config = dict(
    arch='gmlp',
    model='image classifier',
    dataset='reaction-diffusion patterns (Gray-Scott)',
    train_examples=47500,
    image_size=32,
    crop_scale_min=1,
    horizontal_flip=True,
    translate=0.12,
    targets=['setting', 'palette'],
    num_classes=[15, 7],
    norm='layernorm',
    mlp_ratio=3,
    drop_path=0.05,
    patch_size=[4, 4],
    conv_stem=False,
    layers=16,
    width=192,
    label_smoothing=0.2,
    loss='cross_entropy',
    residual_init='scaled_by_depth',
    optimizer='adamw',
    learning_rate=0.0022,
    beta1=0.9,
    beta2=0.999,
    eps=1e-08,
    max_steps=7400,
    batch_size=128,
    epochs=19.9,
    lr_schedule='cosine',
    final_lr_fraction=0.01,
    warmup_steps=370,
    weight_decay=0.3,
)
Rows from block 10, named by matrix and row number. Rows with one number belong to one neuron. Each number is 128 + 24 x the weight over its row's rms, rounded and kept within 0 to 255. All counts start at 0. After the name is the row's rms in percent of the matrix's.
# u: gMLP up (value half) (model.blocks.10.mixer.u.weight, 288x192), inputs 64-127
# v: gMLP up (gate half) (model.blocks.10.mixer.v.weight, 288x192), inputs 64-127
# out: gMLP down (model.blocks.10.mixer.out.weight, 192x288, transposed), outputs 64-127
u.212 026 [ 95 130 139  90 138 161 113 122 154 160 132 130 167 172 128 155 134 100 116  74 106 130 126 112 139 124  90 104 134 150 167 107 138 136 119 127 118 116 142 103 150 127 106 104 116  99 135 136 126 171 117 148  92 149 165 107 103 164 119 118 136 164 144 124]
u.213 132 [133 148 135 109 164  90 127 119  93 152 137 111 143 125 147 141 110 114 101 181 157 148  95 154 128 112  93 145 132 104  84 131 160 133 135  96 123 136 143 149 140 127 131 144  94 152  94 206  84 113  94 139 139 143 134 118 115  86 103 140 113 159 112 142]
u.214 164 [110 125 116 140 120 133  88 167  92 129 131 121 120 109  90 153 105 105  67 145 170 146 146 159 135 115 125 163 150 138 174 136 143 139 107 111  89 118 104 148 136 119 158 149 116  91 116 116  95 128 135 129 107 114 137  97 144 136 115 147 120  94 159 118]
u.215 021 [146 105  76 121 151 182 191 106 119 109 101 105 142 119 134 116 122 142 130 178 140 155 175 153 138 118  99 114 117 135  69 146 137 139  83 118 148 106 146 124 158 162 174 139 114 112 111 133 146 146  92 154 146 114  45 102 143 143 143 134 141 132 142 119]
u.216 024 [125 171 157  94 194 117 125 113 125  93 172  97 126  94 138 122 169 160 150 131 121 116  92 145 102 128 116 124 135  42  86 164 128  99 149 132 137 128 126 173 118 131 122 143 133 107 137 128 162 121 126 124 146 161 131 120 130 125 157 142 113 125 141 160]
u.217 104 [136 150  91 103 163 159 128 137 122  95  95 135 152  83  94 105 144 120 170 138 117 157 152 142 109 112 117 101 181 164 120  63 115 115 114 144 125 109 162 180 124 119 137  80 116 165 113 127 151 137 161 151 133 148  97 135 125 106 122 165 128 110 124 150]
u.218 111 [133 130 122 128 140 153 113 105 161  94 112 138 194 121 126 134 145 114 133 100 132 177  94 137  76  85 151 132 206 143 110  92 123 151 137 130 119 134 198 121 125  91 166 121 118 135 117 192 131 141 115 183 149 102 105 144 108 120 140 127 146 127 140 147]
u.219 072 [140 106 109 132 161 152 144 139 140 114 121 127  98 119 121 156 113 122 156 142 167 127 141 124  91 120 144 104 120 154 140 109 118 144 117  92 130 133 135 145 158 104 137  62  65 112 141 138 144  98 142 170 131 139  92 153 137 173 116 159 128 111 122 130]
u.220 105 [127 129 151 122 118 100 138 128  93 141 170 121 102  67 151 101 104 131 175 141 108  99 149 129 126 147 144 113 115 141 161 144 115 180 106 119 120 129 108  93 115 117 121 143 136 172 117 149 127 146 118 126 133 166 118 153 149 131 131  98 137 133 123 115]
u.221 141 [135 128 147 124 151 104  95 125 108 130 118 116 132 101  99 128 102 114 145 146 158 146 134 180 134 121 145 129 136 157 124 126 143 137  98  87 144 147 120 111 139 129 124 106 131 190  92 156  81 165  90 171 171 110  93 155 137 128 142 111  99 127 116 105]
u.222 017 [145 103 118  86 140  85 153  94 114 156 121 128 137 162 124 174 131 109 171 116 121 122  98 128 127 133 135 125 131 109 153 113 164 109 161 105 168 101 149 138 111 135 114 148 123  84 124 160  64  98 127 104 109 162 133 135 102 162 141 103 130 122 120  94]
u.223 119 [130 132 132 109 153 123 125 130 131  76 130 122 149 133 123 103 150 122 159 131 155 134 149 104 111  92 161 127 166 172 128 110 132 132 133  98 157 133 162  88 146 140 151 134 134 129 121 113 114 129 114 118 148 128 102 143  85 148 117  79 106 145 116 122]
u.224 023 [133 146 109 108 165 111 167 110 101 159 126  77 145 109 130  98 140 138 153 185 138 120 117 125 127 136  95 128 121 101  87 124 120 121 155  91 155 145 169 131 146 131 127 146  66 108  90 110 131 132 122 135 137 143 166 136  76  98 178  69 151 102 109 175]
u.225 073 [135 142 142 105 136 128 123 125 132  97  90 128 185  96 132 118  98  84 175 165 127 145 139 105 106 121 123 117 180 118 147  66  88 137 117 136 137 103 174 146 129 119 117 162 126 159 138 169 200 126 109  90 120 128 133 125  90 120 136 101 160 110 145 146]
u.226 143 [137 132  87  93  89 104 125 124 149 133 153 151 129 135 107 117 141 127 127  82 100 120 161 126 116 148 143  94 125 113 186 130  95 112 133 144 133 105 114 111 104 114 102 159 129 119 144 150 199 136 123 133 128 156 143 122 125 138 112  99 187  98 171 129]
u.227 028 [ 99 136 142 129  84 126 126 158 141 122 120 168 118 106 121 139 159 139 151 118  60 123 155 120 138 159 125 135  94 114 190 116 115 132 155 150 139 155 107 152 119 127 103  99 149 134 122 163 142 154 127 148  92 130 183 143 129 133 145 159 141 123 180 133]
v.212 050 [107 127  86  76 179 112 135 151 127  96 119 121 127 110 146 107 124 112 156 145  94 134 141  91  95  92 130 104 165 144 157 101 102 130 160 126 147 108 161 135 136 107 128 133 153 164  88 182 133 128 115  78 106 175 134 120  88 174 121  69  93 139 127 140]
v.213 129 [132 116 135 119 158 135 131 153 103 153 124 124 127 105 125 154 108 127 109 119 130 132 144 158 120 131 141  88 132 136 150 125 133 150 109 126 133 151 117 129 148 116 113  92 173 168 118 177  94 160  81 161 166 108  86 142 117 185 138 148  90 118 119  87]
v.214 167 [119 124 120  90 143 114 118 169 134  79 110 135 131 131 127  72 113 110 121 125 114 173 175 143 105 151 145 132 141 133 137 122 145 156 126 115 154  85 127  96 129 117 153 142 116 110 125 119 140 105  99 130 169 121 142 159 104  84  73 132 116 106 108 100]
v.215 052 [ 85 146 111 102 165 126 140 120 137  89 150 145 145 122 157 120 119 118 166 178 115 150 130 115  80 103 100 127 180 135 150 114  91 110 172  98 174 106 149 160 154 120 152 118 118 174  87 199 128 150 119 122 113 149 150 116 108 143  99 151 107 134 120 142]
v.216 058 [ 80 147 107  92 168 124 129 123 120  82 145 128 126 115 167 137 114 112 144 166 129 144 144 137 101 104 104 115 155 124 138 133 104 124 168 109 173 136 135 171 135 130 154 106 125 167  93 195 111 140 113 115 110 139 120 102 114 145  85 162  99 130 104 129]
v.217 081 [130 149 105 109 168 131 111 139  97 110 116  97 140  68 124  97 119 132 158 164 147 158 132 144 101 137 124 107 146 117 143 118 133 114 139 120 134 104 144 162 135 148 158 128 142 189 112 132 123 118 110 154 119 137 111 108 155  83 131 156 103 107 135 129]
v.218 082 [133 130 131 146 115 134 117 127 164  40 125 129 129 102  81 155 138 130 149 136 132 191 131 130  78 114 149 127 189 135 117 115 140 131 142 117 144 157 167 131 114  95 176  77 113 132 122 151 121  97 141 159 145 115 126 159 106  81 132 122 122 134 100 136]
v.219 062 [104 140 100 109 166 133 130 133 119 102 134 146 142 121 149 108 103 118 138 170 138 153 130 124  91  70 119 128 157 124 160 112 106 108 185  97 167 109 144 174 146 111 151 130 118 141  89 197 136 156  74 122 126 124 138 108 103 126 111 143 121 131 128 159]
v.220 109 [140 114 144  84 161 124 128 122 135 154  96 155 123 102 128 119 118 112  93 119 123 119 117 121 134 113 102 125 140 182 178 138 115 115 132 142 159 150 101  99 133 148 180 139 152 121 129 120 177 140 163  83 129  72 100 133 112 175 145 159 114 132 115 152]
v.221 154 [132  95 155 133 118 107 149 117 126 108 174 180 124 142 109 124 118 143 110 106  67 123 164 149 110 138 157 122 136 133 140 143  95 140 120 134 116  93 104 127  86 121 147  69 139 120 131 112 127 149 109 116 131 140 130 116 122  71 140  35 130 171 136 114]
v.222 047 [ 98 143  88  92 152 111 118 127 143  95 133 138 156 124 156 107 150 136 158 151  99 162 150 138 105  86 127 127 155 127 137 108  95 126 170 118 175  95 136 153 147 122 130 141 102 165 104 217 124 152 123 140 140 145 130 127 118 118 115 126 142 139 123 165]
v.223 100 [135 134 126 116 161 112 155 104 144  89 133 126 139 144 113 122 111 146 151  76 103 131 156  75  97 124 142 127 159 158 102 120 135 116 158 116 169 152 175 104 128 135 133 131 157 129 120 151  98 111 101 113 107 154  95 135  73 161 133 101  73 155 134 146]
v.224 051 [118 141 125  98 155 134 123 131 129  88 135 127 129 106 170 122 116 104 141 153 113 151 108 125  77  96 126 119 162 141 136  89 113 118 173 101 171 128 164 164 140 120 148 118 128 189 107 219 128 134  98 134 114 158 102 120 116 148 106 146 107 134  96 144]
v.225 075 [122 155  91 116 170 106  98 154 124  67 123 173 154 109 118  93 150 129 162 157 123 139 122 143  98  81 105 160 148 123 133 105  95 143 138 118 181  95 137  87 136 126 135 145 126 184 107 188 121 131 130 132 146 134 167 136 117 115 151  92 115 171 148 122]
v.226 146 [ 91 106 146 127 143 160 145 123 121 136 130 114 102  84 183 153 105 133 139 130 130 118 131 103 122 141 143  95 123 144 131 115 128 156  98 119 145 150 128 138 158 130 118 109 146 158 151 142 115 138 111 135 122 109  48 168 129 157 114 166 118 130  66 111]
v.227 052 [108 158  97 103 144  95 121 135 146  98 136 154 145 111 141  93 138 137 155 163 116 140 150 105 114 102 126 134 164 118 141 107  98 105 179 119 163  83 148 152 140 127 130 148  96 159  96 219 124 135 106 130 131 128 150 136 100 111 114 168 135 139 114 156]
out.212 011 [110 127 104 128 120 161 113 123 110 102 138  89 127 134 134 119 120 127 122 144 169  57  99 133 123 154 133 185  83 112 105 158 135 146 136 112 131  86 103 163 120 152 111 149  93 105 119 146 140 108 141 129 112 145 160 115 147 117 140 157 106 112 122 123]
out.213 140 [127 144  92 131 104 130 113 131 138 115  75 129 145 159 115 119 147 102 110 164 132 156 112 132 142 117  98 165 123 122  84 129 167  90 150 124 139 138 155 130 140 138 140 149  59  93 106 141 127 113 129 162 174 129 158 122 126  88 135 168 137 133 151 164]
out.214 164 [142  94 129 133 126 131  94 132 132 133 146 112 156 142  96 165 156 138 109 107 130  94 126 122 121 100 135 129 134 134 152 113  89 151 125 137 128 103 138 128 163 127 105 108 120 142 106 181 124 104 141 151 140 134 164 179 125 143 172 121 111  99 172 126]
out.215 008 [144 134 125 119 106 163 106 137 161 169 125 126 110 135 110 134 142  83 134  96  98 138 112 158 138 105 157 134 123 130 164 114 135 100 131 163 146 143 116 142 101  96 112 108 120  99 132  75 160 124 142 160 112 104 137 110 126 145 140 126 154 144 143 133]
out.216 010 [142 144  74 134 104 127 134 142 149 161 113 126  86 107 110 132 133 112  95 149 105 154 130 131 166 129 113 113  66 140 158 150 169 103 155 130 104 182 107  99 128 120 165 142  95 112 141 139 116 162  94 112 155  69  98 141 134 169 131 152 153 146  89 117]
out.217 064 [148  92  98 129 109 128 114 140 136 124 171 139 141 173 125 122 148 133 116 125 124 135 114  97 122 158 186  92 109 113 106 126 167 141 146 109 122 134 168 104 114 110 107 156 121  88 146 152 134  96  97 120 121 146 157 124  85 126 105 103 144 171 116 148]
out.218 063 [102  94 142 147 105 154 133  94  99 152  93 113 141 108 132 171 124 142 156 144 130 139 141 111 125 157 154 102 109 166  85 118 151 122 104 102 125 144 134 121  93  95 145 112 104 161 141  69 123 119 100 128 118 103 148 122 153 127 161 187 152 144  99 128]
out.219 033 [145 122 129 116  94 106 123 116 117 129 134 173 144 125 126 101 127 136  80 126  63 122 152 153 138 143  88 163 127 107 153 153 116 111 144 161 134 123 143 110 101 147 139 183 152 156 122 172 148 135 115  80 114 148 158  96 132  97 155 145 144 147 175 122]
out.220 135 [135 130 140 146 119 146 122 116 111 153 128 111  93 123 136 132  94 147 127 128 121  62 109 124 134 138 119 127  77 119 137 139 118 163 126 160 117 137 112 133 117 121  90 109 189 165 172 158 106 103 122 137 132 134 112 116 190 130 124 130 106 126 122 126]
out.221 153 [116  73 143 145 149 171 158 113 133 110 152 131 178 115 121 141 133 108 134 128 112 161 125 158 102 107 162 117 179 124 135 117 104 154  99 136 109  94  95 148  99 109 140  88 163 136 112  94 129 142  99 147 146  84 112 166 132 122 168  87 109 104 130 103]
out.222 005 [153 126 138 142 145 148 117 118 140 129 150 117 129  97 121 101 124 111 161  87 139 134  91 131 110 137 134 143 106 117 143 143 125 118 114 124 138  69 130 137 108 137 120 140 111 141 167 157 197 112 175 139 123 114 150 140 114 137 114 130 148 148 169 169]
out.223 115 [148 134 108 136 145 150  82 151 137 136  90 136 134 131 144 131 119 139 142 100 116 154 112 106 153 114 160 122 132 137  75 109 185  98 130 143 124 156 165 124 144 143 108 120 147 118 140 185 134 162 135 171 147 136  78 103 131  87 115 127 148 141 113 150]
out.224 013 [129 151  97 141 109 155 108 129 138 159 121 151  89 124 112 148 139  94 153 138 149 153  87 156 155 124 158  94 101 115 173 120 138 105  99 157 143 155 131  85 109 132 106 109 124 117 141 130 169 136 134 157 148  85 117 115 136 166 138 144 155 122 151 134]
out.225 039 [156 109 114 141 125 121 113 152 117 147 105 133 127 128 124 123 117 118 110 144 126 103 102 139 168 133 162  95  99 158 105  89 146 161 130 173 115 135 133 103 146 111 114 118 168 139 156 130  92 129  81 166 171 105  78 135 181 142 153 175 121 121 127 117]
out.226 154 [145 133 124 108 122 118 112 155 108 150 147 154 124 105 144 113  83 120 118  97 123  78 115 110 122 144 155  95  99 118 159 125 124 171 144 141 134 134 113 130 143 130 113 177 195 148 171 168 135 122  67 112 125 129  89 132 153 146 125 120 131 147 129 132]
out.227 012 [103 114 121 135 147 173 117 121 118 105 123  93 162 166 144 131  91 166 154 136 138 104 132 106 139 147  89 176  89 148  94 134 114 162 136  80 123 125 116 139 131 152  97 109 150 125 115 121  90 112 106  87  99 159 174 133 105  46 121 127 112 124 115 131]